From a checkpoint of a small CTC audio transcriber: 17.1M parameters, 18400 steps.
Rows from block 2 of a small CTC audio transcriber, named by matrix and row number. Rows with one number belong to one neuron. Each number is 500 + 25 x the weight over its row's rms, rounded and kept within 0 to 999. All counts start at 0. Numbers have three digits each. After the name is the row's rms in percent of the matrix's.
After each neuron's rows are labels from the 100 clips, of 14976, where the neuron reaches its largest size: "peak on" is the class under the peak; "top examples" is what is common among them. Only what is clearly more common there than usual is listed. The data: melodies that start on their tonic, played by one synthesised instrument.
# gate: MLP gate (model.blocks.2.mlp.gate.weight, 1360x512), inputs 57-113
# fc1: MLP up (model.blocks.2.mlp.fc1.weight, 1360x512), inputs 57-113
# fc2: MLP down (model.blocks.2.mlp.fc2.weight, 512x1360, transposed), outputs 57-113

gate.456 097:557536539504520494475458493480491550531507544533547529507536528473544465444503494500513496485497495515486512491501517516479500519503546508497476463450485483491481527467467
fc1.456 095:528510517532494508453473495476526484493508515523528484502513512479489501482504488494504511504489469517477481477528513536524480480485495500500522484472525508558497454490467
fc2.456 085:501515510525467469527462471503481476468480485485490505486482502492550496498552497483498500510485488476476472475482472483488503469487495530516512516473454463544485517511494
peak on: A2
top examples: the note A; tonic: A

gate.193 103:513503480483525499493531548531532539564551516524478508463492498521518510528483501500510482514519504510488475497480503474495515496495521445489495488488462491483500507490511
fc1.193 098:542496486457482524476520518487520533531520508494509458531499512486508476499481531489489496516501510487519488533487503503454498520469490517479477504484500481495464507500465
fc2.193 099:504516515504448509515488502511524541497522492483528490490468464472482455478497475487481477511440504481510506491461520519515488481494543497525502492515474543466493478491471
peak on: F4
top examples: the note F; clarinet-like

gate.112 098:484481524491515496515501500532517506509531502522493512442530545532492518543505534516455510527513521505466502503482471466468471506541519503486476489488480538518488488528508
fc1.112 102:502474525489508498486466522530510518530467516544490524470486487494434507499455506519474509497512485512490494520539547503505533514557489532475533564500523507534459532511518
fc2.112 101:482483480513479508530537519459526492541502490495512466494468478508457481510490489498483537534486476497501502525507479485554500495513510485504471468510541491468534481479498
peak on: B3
top examples: the note B; the note E; pace: fast; tonic: B

gate.495 092:446491504447509498480492499527517534520506530536524518488494502502461510495512502485563471486478478492501491524517509468524488521516499507489490517462465524512544469444483
fc1.495 096:474488482494512510558550506508465532514510491581485475502511498522507527468469496517508464452491485488472514467489489478481531529518476487494491535510515522522520495498480
fc2.495 088:528524467479476441481475471479447484490492491489549455551542539525509499509533485523463517506488501516480501503527498472542486479487491503503478506481508510537518545503497
peak on: F4; E4
top examples: sine tone

gate.690 106:494516507473501477496521507489517539499517485507468506482506527552478514501496557496475527520507505478508465471524459504487469471519502461470485532507529489502485479493496
fc1.690 107:501509503480491508511496482531433465501450501469448535490502509456511521450515473500493497467490502525495570482445548503487506520484512509498510450486495494491537503483513
fc2.690 112:504521475456503484470530483483504514552504531514498520494528506495474484485461492482512470467474507494497433505493436441489510455556532431483527532499484499522440452484484
peak on: F#2
top examples: bass guitar-like; piano-like

gate.37 090:495520537492522528520492548533487548513517501503499523442469498472444501480492481503513488508494515504510467496501527497447486519540502488465497494517550504500515514482481
fc1.37 068:489496524481494506522483484512484489479496460495502532503510497491494508534490490543512515481512542459534492509519532491494470514524521483495502501536504495489483517485495
fc2.37 071:455472486477520479505508472509515541528483520478530548512531511521540492540472483457502473504521509472479466474492495483461530527473531479469492521502505454514507506484467
peak on: B3; G#3
top examples: sine tone; square lead

gate.672 090:458458448475450454504503522493555500511467469474469504430529525518491547478516513529531536508534527535473503475516504482503472442494479460501491479491456507510534507474498
fc1.672 078:469510457477492521529489553463459492536524515487479513531525543527513520500490483522515508508523500483520497523511505501512502513523477527476472528496520471468514521472507
fc2.672 073:538496490549466477503459457466493504494494495500510524480531525509449522525502506507522467531495519492512481501521473533489535517531537494508504512485517495512504481529541
peak on: E5
top examples: reverberation

gate.281 113:505506510460504495472528498477460476492484512514447471463505504512497546501525524491486515449535575521544472456503539533492504476516494486478542497536525483541519499482537
fc1.281 124:542469478501490469496448488483487537470457484500515499509493513507561518461491491513539517506490484489487499499461540536524495487478546544507464537485499451481514538489453
fc2.281 130:491485505504480529485493509486526507482506493511497536533455478479500466519472486503493520511490477458496461479502446467494475512544533507474540502491463535448458455499498
peak on: D4
top examples: the note D; harpsichord-like; tonic: D

gate.282 106:527529487491497483512496483506487513509485517533489504517518533495510554484494498446486502489501485512476491482528487523505530465469498510521525499488500464520442515497505
fc1.282 113:543553519522503488473472460539465512479555517483487509506508492497512541492540513506528508502509495508492512512469529505510520491498521522505526499491479499522515528551491
fc2.282 119:507518522540480516522540509479501539487496505517490522476509502516460464520472487479520481526502508515507490516499524468523517500582487463502476432519541522513473492481474
peak on: A2
top examples: the note A; tonic: A; bass guitar-like

gate.329 105:519498550495500500534494524510513522496467484525477517459504525453517454510527441502492509510530486481485511462522512520510517499510512490525514541501472497412480485481485
fc1.329 118:466513465510518514474519493490525491480588523468483487518514495533464522515505548491527495520505523514501500540473489480498474512521508483506494473513476530501532504489505
fc2.329 115:501530521496496495515487500478496504525497538543508494483511503512528533494465464488488486465491435502467489494478515480519551473443517503479450495545526510511532530519529
peak on: A2
top examples: the note A; tonic: A

gate.85 095:482522507511505478485513490452488507512504465514460505507476496498473490508488517506511510463503503506482496500493480515511535515485558500520448488481496489539478545531521
fc1.85 099:498521520512522481474486478448476483491526487480480490537548505531513509460495521484535501485483557486482480463492477481471471503499532499506530513533477515492486495501479
fc2.85 094:458483486504474503480484499495489493499486493458465508494489450514463473471496504513487522482513517468476489472453481506486511497465503497472473496506502464441523479480500
peak on: C#6
top examples: the note C#; tonic: F#

gate.35 101:521498521472517464487461490476527494501523498506503526503495512508517486498520524522482514500487454518456506494504476528464476519525500497478529532464496505486482506494484
fc1.35 104:477489493507466478483489457534560517518498526517503484508497503485515502492475511473485451522470502496488454463465506537507526465488472465527465477546484475520489492512471
fc2.35 107:519473505471466494455471468469467477500462522523462544495504514506485465489471499483507508493503495502527478503535521517471471516546496484503534427491483526509500475486488
peak on: E3
top examples: the note E; harpsichord-like; tonic: E; organ-like

gate.189 095:499494540483503485486499517550537485558486527533485450498503517485513510498505506477511463485514532515518456509535504552513506515533494476534481561513523491489467460480497
fc1.189 105:517514488527501489538507501489551486500464499536492484520490497477492490466490509480495511513501487517498511498486504505519490489515477501564577460565483516483487487509528
fc2.189 109:472491482462509478485484495539513480525515490504485509508487484486495492485529576493515500525497535525510550510520498525530518535497497513510555517502472454441526443467501
peak on: A2
top examples: the note A; tonic: A

gate.508 110:465512467492480496580553497529512488512485514530459537446480494480503501517510502519499518449534473475521549471519547472504505523502485515500482534498507488470478473476511
fc1.508 111:498499486529494489509513503473497554484495516478501497489512496492463488535474474520506501496494508517482537488456510481506449553545485502493513475516481509457560535522486
fc2.508 125:523507495544507496509490499541504527527563513503550487522506503485465502515507498488514488508490470509534515540512520490499504558474536443516472513494503494455482501520569
peak on: A2
top examples: the note A; bass guitar-like

gate.633 101:532518486496482502493485495511505510482500492497550526488502502502471514516500462545544542488502517516505500491482481478500479485490503498504508542512512505449509492524519
fc1.633 103:527499478521535529568505528483465496494524506485492449487524524495525558463545527536486499487477472469509511490496525544494475485451464502494480507498546490533517524499502
fc2.633 108:522503504525531513542495531570512506503509535531521523472513514484498509520508491509478494477498465463492478465480491512486485520487493536476505548487478459492516521518457
peak on: no note
top examples: staccato; pink noise; white noise

gate.640 101:470495482488510496487491511494532453512472492511448512489527517484528480495488536526493473472517553506489469483481471536503520496475520506517519494488471472488497522481488
fc1.640 104:526469487488477530477519524529529502513508529512510493501485511443483491532546473502528470516525515514520496542500498500516508505510495448513499488475469530481491503505509
fc2.640 113:531515503485541493506487479492512526493505503510480501470492500504506502492510505508510457531482520481482501485514500504525520505513500549513502525514503496554510499500489
peak on: C#6
top examples: the note C#

gate.602 097:510529534530510462487480500484483508516537522516487498486529530520446574523485524496508499506501452529507504498528508495503492516473546487458491467475504478505497485452478
fc1.602 096:511508492554519530526499513520472509531494497524528522488520510455530503494483489473487468495499475505480470497519563499516509516464533482479476517438451482479471467520510
fc2.602 089:500471528479492510519486503535529496540513507480479516487491491514473519536502504500479509496482476506513490471508503492500467523523478476478501446495533498470520466495512
peak on: D4
top examples: the note D; square lead; tonic: D

gate.447 122:507521487512523459495515503477504494530507487480501513511491517487504478489487482511523499525497485491512470505500501494504490461517506527468489517498522484497471510476513
fc1.447 130:464536497511534480512517490508542511517493508499476482497499517503494500494506466519501498537497504481498512486508541513532491476506418514505495527531511487513518470456527
fc2.447 138:506483476521493517500488522496524539489485460506504512509450485510496501495484475496513478446481546451505497500514498493505506538498532510512541508513508470459489444509448
peak on: C5
top examples: bell-like; the note C; clipping

gate.359 110:522511540488490478496503518514536508546525537531515499487548529506495465491509513489506495541486490489508487514489465478463478533508503455494516488496476515474505464478491
fc1.359 094:450468498505515547516503498494466482465455474537510550479512511453494539495495496540494510483529497498499504493497541521486477556518488529482484541454484476517523547507493
fc2.359 095:508507454537459513486484461534524514528527521496494531491489496480537514554482527478507471485481545477490497480520481492494533538510541510474471516517554450494467496510471
peak on: G3
top examples: the note G; marimba-like; tonic: G

gate.48 097:515526518517528514525514533501507536533528508507440459445527504493466519513503500441486494485486519500497507489548489497482511523489504502477520503493516495541524511490523
fc1.48 114:485500487495496509502505514491514494474435498495532499532489511486552485494474457544545509507545480491502475503491499519506487484505508514516453488481454506476468473507486
fc2.48 101:488483518506510513494501518479505490514494504509497547513490510502505500501463455501514508492471495489485461476522467454493484497504473512469477521473525498479477506496531
peak on: D4
top examples: the note D; clarinet-like; the note G

gate.709 096:469494451495479486442494477446526464494504509525504517526530537496512485444488470447510473505472436445481499493468481487486455484522480488509513509478469510501490525522494
fc1.709 096:479482528490478487496551508500541469493444468483517463520491503507497496469509526474526530483513520515521515549499502498522479464513488485494491524465445445491497498520496
fc2.709 101:518511506524512507509492517484479477491479484515509558431475526491493494505471492492468498500503490487505506477544543505498488491515499529495514507517491540514464517475478
peak on: E5
top examples: the note E; vibraphone-like; tonic: E; marimba-like

gate.619 111:522497517480515490466502520526514500518451496524499482501500513551552485495469491510478491547507500525499462501522508571487513472521489529493511468486491485544500495520450
fc1.619 138:479500510495485511543545509489461517507509518478512495511500500470440542479506473520536509461530507467514482518528493425501518481484530542496470506501510502499518521494513
fc2.619 132:457493461501476506522524486495532518502488473504507451481520504463470538502490491529487477495476484497452482499524484516498495502455474527473467563506457482431504543531498
peak on: E3
top examples: the note E; organ-like; tonic: E

gate.156 096:483486477488482494455508479456511487482538516493470481518515514487528485469483445463490534503500485514469487472489458483451481467485435475482505467495496545485516528499466
fc1.156 096:515513504468488502508496515504479507493501517503512531463489493482508522510468524521489461537497468496543496486504522546524527533524548535461531515527500499504486538501520
fc2.156 089:477501503494467482494494473493511513495495495482474470522525508501518535485493501510510496522506506508487551526537516531477506482504534495523529520537496524510518510509461
peak on: E5
top examples: the note G; reverberation; the note E

gate.638 121:481490508484511491454483500518477543516544482467499498460498508557510488582498503498476497538503478522536506535513464456517491474533497509458440476485521504500538538511486
fc1.638 127:510486467562504486523477508490583484491476457509475506500502508515484492537499513485496499521512481470500463505550477506487479488470518518514494538531522521486468481477530
fc2.638 153:494491520514507489473518490488475514494496492476501523512497497501498455509539484477502505536479530514479511499499468511473507501565496480534480516486485491522488478512460
peak on: F#2
top examples: bass guitar-like; the note F#

gate.28 107:479520523505508491491487503455503492502527476481467477502514514521518506476516508511543500484527504507518472487512505471481470518494504465504515488493506547513523433488462
fc1.28 106:522530518501500466500456503557486511486501483473475511486496495560533520526531489514544472531515493517511468489479507486527468520480495509509587491505476468502516492481503
fc2.28 106:474486470487532482518508492537513530490491473474506510508484496505515547541535499525505487518484511458478468466483488485473481518425513548502501517481475480475472501517438
peak on: F4
top examples: the note F; bell-like; tonic: F

gate.219 096:484496520490534502532528524572558533508538510518499565453479491495528525524499521521475458507484509475465505448507495553475529521508499514488489518487475528484455530531517
fc1.219 109:525552551511522483520520464511508512452502499518523543513501515491479522524542514525494476492473497498497490473506514501503498481476445495502460523514453439515504479473493
fc2.219 112:490501493501516497496555508468479499499511501481496516509473513519505481499530489500473543489522486513487501497503476457513500478475494467460537485460531480471485467457507
peak on: D4
top examples: saxophone-like

gate.660 106:533533499500494476500452481511516519526488517536502503503493501515531515531503525516533504495506506458454467474503514512502511507481501446508497507495477475540473503499464
fc1.660 105:491479486479464472504517503526455468482455449479484517466499494490497544521496534517490510501504536465451494467486472479467501496470440445451458502470468464519507452486461
fc2.660 107:519511485529521503505522507504523516511504487496519477484493487477476495493516497533492516505526485542513512527516513491507505466436491524489513504476495466462490486476501
peak on: C5
top examples: the note C; tonic: C

gate.212 099:494539506511497531503516513492508517501498504508488425471480495515488519499468484521508500518506495507517477496511523533493458500518474472503468499493494507561486528457473
fc1.212 099:445468480486480512525486536504530479501512464496478486492480517500514465505478531518500521553533500506488515524520500546505482483532471445502491479537473505498542555487546
fc2.212 100:531551486518448491486501511526477465485521520485523513492484492492484486506485532541499531524541471536523486520514521477516466496510515480467506539520528495474483465463508
peak on: F#2
top examples: the note F#; bass guitar-like

gate.66 107:500479479477486492534483510488522491510490514526466537487530536485514512503520495511498486491484493489481515451484518506478492510516477488493512506541473484439485479445512
fc1.66 113:508526511492472481527532493522521520507453510507485516514485498493534499523512485487501526481514491493506531484529513494537536480495505539509506512500542489519435478478541
fc2.66 107:489472484431537492492478473534491455515513503496495520526513493517522563491529539512522507508507530521512505479495504524500504517516527514541508498488518465475493443489460
peak on: A2
top examples: the note A; tonic: A; horn-like; bass guitar-like

gate.708 090:488488515521501505501516530512514503511456481494487475484488466503501481531490504500509492500525517523516470514495475449476501498500454455486494459495454491516470469523501
fc1.708 089:474487523537516525520520507468516528498478503470496461498492503524514515513467473508501455473466515503474492473457484504479504492486495500546425496539501512486527514529435
fc2.708 084:551518497499489500471474484502483477476505524482540522475533479482514518535532486508527499503498492505507488456465512488447448483525513474441482468476492526497481489487482
peak on: no note
top examples: staccato; white noise; marimba-like

gate.496 098:540516489499513499534495491516503501543499497522486532502461499482490507483498503516507521508514472491492481505532515522515510463457480521520513477427502476551476536498527
fc1.496 101:528487486492506473505481462496498518477515493477510512485499487490528499468542480476582509471491543467498518511474498504505491472471499489527477531460487508510521465566469
fc2.496 095:529495529503497502495487509488496484523501498476514515495494516488489533521484472467516461460456520480498475482521471474529493516450492504488471475487489516487522538480493
peak on: F#2
top examples: the note F#; the note D#

gate.76 090:468483489509487507517520524506517513521489503512523469510519518484504514478459509523463508478504509502498480475519490501473519533473465486481474532493528489516496529517489
fc1.76 085:469514504495534523528471503483509514507479540550497487516511514510492515509486497490466472518485488503495473482517457532541503453518499485518471527508467531502469492487497
fc2.76 089:473469495508476519509533517543555518520515508469485500502522528518565517538525501499535579517515525460502527486516500485492456501458436485499506489497469482474490448485482
peak on: D4
top examples: the note D; sine tone

gate.665 102:534554571480518502473482497518499528506492503518504501478529529528516519503495506512499503540505500493479500460494504539483485521522494535477502508478485529523521493487459
fc1.665 095:525552482517527503498460485492460509501518486451475484476497494501481547500499475530546521503540477491519523548530543462531472521463473487505508542443505492491544477473487
fc2.665 099:499492502533476494507493497500532514523497513522504472514518479499505498533504487538474448483468533494472485456501484531510493531473439515488496526501454477477534530528486
peak on: E3
top examples: the note E; harpsichord-like; thin (high-pass)

gate.441 091:516464499490488479509492524513546534502495506507497501485493495511441503458509526481504548477517539495487481478515489510503473516490509500530548504502496516510532525497511
fc1.441 079:441469502431488444509459476488479511499506506494501492541531519489494461508494535508515492497508532509480524513494510511521540490520502521524508496505459560500503538499492
fc2.441 083:562541503512539491482492446491455489464489483481550481533502515508489477505534513495534502554550489493516489533515511503520511570492508531536525482517520511515478471478485
peak on: E5
top examples: the note E; marimba-like; tonic: E

gate.523 101:480484491468473480470496526529517556534535540537484502481507510520469521537477497507513499496502502502516490524547533504517501511537514481489513515484488495491520479509467
fc1.523 086:522508460516508513500487490462530482512459495500457494489484482495517479475522486483542506504523517501512499513533522540507513538558529477542507495525476543517503499490503
fc2.523 089:504514493478501458456462451433441467460485504509493483512531518503517493492505533481534505522489527493535486509497492485495477505513482463480458557494479513518494471476471
peak on: F#2; A#2
top examples: bass guitar-like; the note F#

gate.202 096:539550574529541579484508444487500457464445457504491530496510498515488507535474485479464529524497491533465507496481511496493518535507481512485510456518490530510487493513557
fc1.202 102:527490565499460508479486477518459501521523492508461521471503513496479508467471491489483507489495487527497481520504496475480532513530512518474450512482510495503497482535481
fc2.202 106:570499489486466408447464425481473467477516500504516483482516499538520528470525493505495502512497490501497485512511491506501488543573509490488554513501497517529514529522495
peak on: E5
top examples: the note E; flute-like

gate.196 114:468502537490511496523451521514470503514523536488489510499529524451526460472536466540526475507511472470526484530504470489482477507513533518474489505466484468467500501517477
fc1.196 127:503505459510476503501502502492541511501517464507484495508498492496519457475530516444534467460489529487489499450486493524506487504509530519504477488462506506525466514519482
fc2.196 128:508486463465540480504489483490511487514469510490496484517482505500500517487449515506475485482470516493437524464466497529509544484490534526496511524537492502469503511502502
peak on: B3
top examples: the note B; marimba-like; vibraphone-like

gate.548 101:477517532447520488473475494553447480481503512498510492494534519502448507502519513554496498517493494491501503551482457424476480509509445464490509493473443491514526441508512
fc1.548 102:482477463495482446470473479495491504503523497509498484491528486528469472519494484524466448550475495471483455532506458512505480503581513456500467517496510465477505510531521
fc2.548 095:532513509503482490511467491521469485492539502515561523519499497485522523511518503456509493489489470491507530525473505453522485464489469508493535424495481507539521474485495
peak on: B3; A3
top examples: the note B; the note E

gate.692 103:510496518465496498443484506468479512503484505532495509483490514519513485498529507507476498517497515477503484475523524535472463497494483492496528519528519505555500516516489
fc1.692 109:486512492499474504508522501483450513508464507502506508535495505519500517465514436516491492487504522501503465503538479487542552483501504573490532515488464470522518565501448
fc2.692 108:491510483547501517540523510505532525504560471513517464526492471504482505497529534491498513507480483513512548510521489509530495572493514473510529527519517491430523523501546
peak on: E3
top examples: the note E; square lead; tonic: E

gate.430 098:500520561501485520488483500497492514520497506492551471525502508488476451503474467498525478505482543510547484523497469493481506527468531469495493461501484538473481479504478
fc1.430 099:509527543496495483525497494501514551509528516522518476503490498509452479499530477485504434486455456491494504486444456511477484504493495478488448466472454502478525515487545
fc2.430 098:465505513497512471468505490490499541555526528482514521503484517507455487496442481497501496492478477491477545532512509502519532480526472537528519482501510504484519474483500
peak on: B3
top examples: the note B; square lead

gate.725 097:510492476509506501494474512475530472519484511566496478502544531508508531503488523509521489535519528489499525528540493477507471530508496473474484515456491484496467468509535
fc1.725 099:488503490478515498515507535484515462499517488462486466526496485526496493494529469499546488514526552517516501509497471461490532491466476456477525525500506517544508508477503
fc2.725 102:534524493534520538517479502490524449499504519472467496505477486477429505497465481459502495506503489492488516510526488459486504501496509513530474490507502505492492490487531
peak on: C5
top examples: the note C; the note F; the note A#; reverberation

gate.608 099:482491512490492500493523509516476547513447493507487457508512507551489506534501519501464516536518496536533493539550514484499520510508461486498480478551517488556512484528519
fc1.608 104:484505507487504495482470495473482511508484513538507523483471504508507498505501506546511507462471459489491508473492501498482457464471541493497450492474501513475502484478490
fc2.608 094:559526497530496483532505497512508471487508519503522417488471472481481499483509483492528503540470488517522540507501503531505483493495452498525546562533534479465497512518492
peak on: F#2
top examples: the note F#; bass guitar-like

gate.49 103:512526505490502495476521510459489490536527535504542494483536521515491508484476499525541469511519496543502493506512484475496509520484465469509462509465497513484530496498507
fc1.49 103:520493564532550542511504536497499480473505457497515501475493479488509487532522519477522495475519493464522490496477481484511450511504518463482473530512486489502506491509537
fc2.49 103:537527520500439434444433410449442499461505481508492477514504523501486503501476484499488478439479511503497522507504517511545481539516493503529515549500484483541478509503502
peak on: no note
top examples: pink noise

gate.197 093:525533526491524492532436511531519483543545469523501522475499499492453526519473542525518487524489446512462516502498534505518495473512509503509508494474495518542527477458509
fc1.197 094:496531528492503484473478482505493512474514487474543527511495497471521456492525515494543528494520525486505490473516492495532501557504495566512537497454498512528486476530491
fc2.197 086:496473497499497535529559534487503480499498486499516473483527496467462490500557491514517528537517489544511524508499516494496475493539491487480543498473466519469497485455529
peak on: A3
top examples: bowed string-like; string section-like

gate.303 101:477476455495482467484486513475516483508522480493449476461529533490438550454511504512512503538507503517478445504523488491480469477491480468474515517511519482513474460478490
fc1.303 090:510518452523523509459469493498497459475526484479464505480487476511517539472540482513534518531520500488530516493516531500529453501466487471487519528503559505507503508497504
fc2.303 099:500480498494499484468488491495501507562510513491531496497478489474513471462489484492504512473491499522541526535503511502493486562495479491518479513483523524529499497483513
peak on: F4
top examples: bell-like; the note F; tonic: F

gate.409 094:531468489522479471497494508502514542533537478501503492463504499520497510529513496514499503573533510519486483522541509500468509510507555505457482504462537490509440531508504
fc1.409 076:500513511465487494498500518502527490497475476445469511464516507497544471485516536492529507493495431510485515478460476473489460495489475461483464445522433514432583500481501
fc2.409 078:492508524493475487496457484529471487492498518537493544436475458476489532494453481510518467490499489481491498466500527508459477545494535510483454522510494512524514531514505
peak on: C5
top examples: staccato; marimba-like; flute-like

gate.408 095:498490543515538541502499536485556508484516505477460502468494511479446500504501463504528513529522508477503478515522456501470496496520499479479515491491478533469475499476474
fc1.408 081:521510499505542514499512503453532500460499467471497516451475502501484481536468497504506515507529503516544489493481496498500473522528522503526536532539529498484462478470540
fc2.408 079:467485462510485524576530553531533495514503490495503518492485485530509547515492498508538477516501535475476458506523468521511527505501487540511464506491532497481529516533516
peak on: A3
top examples: square lead

gate.561 078:501487505523474468486512500470507523505511479500492460454504498492531448505507453504499504514469486517461491455480478497468458493495486475523504531488488540483473484512491
fc1.561 068:507519513518521493516480485468510530477518482511486510470478467513463511546489497454528529498531497528513570506524523492533480509523523514502518516532528497486495496531504
fc2.561 064:485495463476565476499472528518512534513501520523535487492508487489531474501467478480492513488525489522534495526513503511546513532521513509516465501514485527505502548510509
peak on: G3
top examples: the note G; reverberation

gate.668 109:461535523519527491473479511517526501529495515501520514472497511497478508489437513526525493508515495494498481517535484511477460500507497523499518489488499479526497459459459
fc1.668 105:489489475490487486484523478483503473472480474504495499486447463495496494466486508503511542510501536515563517515528498498515498505525488502549526498532524515519530452492506
fc2.668 113:503534533513522523497510529496486458516484508509472507502523531509539518523518487517513501464500514518504514489492550504470532507486521500498426492467464515544531515462573
peak on: F4
top examples: the note F; bell-like; tonic: F

gate.353 081:502500460514492506502466523490512524531476502494519516524520527495493524504477500499508504525493448450471477449522498520504465483458525504480510523535499507504475492451502
fc1.353 067:463461526487481503492493499489497504483494471462485534456511492498481485510456480504526492472489537470525460514523491513481470588506502490506513462561517542478475496533504
fc2.353 063:526518520477510488459488465465513512508510502508505497521474523484516481492463473478504490471503505509492498548508486520531514518513543455494489482483530529530513557527506
peak on: C5
top examples: the note C; the note F; marimba-like; vibraphone-like

gate.451 109:481479506547513542481467499482530505492491497531475512481511543487491482530517495501515479486486509480479475482464477542474488475491558483509474512515490503500503522521479
fc1.451 099:511503472482473509480516495481501525515497503484476463513476476514518518512498489479512477501508554546506476503535535531505494452517537460506448471501514520553503521471486
fc2.451 113:490488491485511488485438468494495491499481502497489465532510519499532509466454519511504466490470539462494465484484484473490531538491554537496473479523537544480486519511517
peak on: B3
top examples: the note B; the note E; saw pad; tonic: E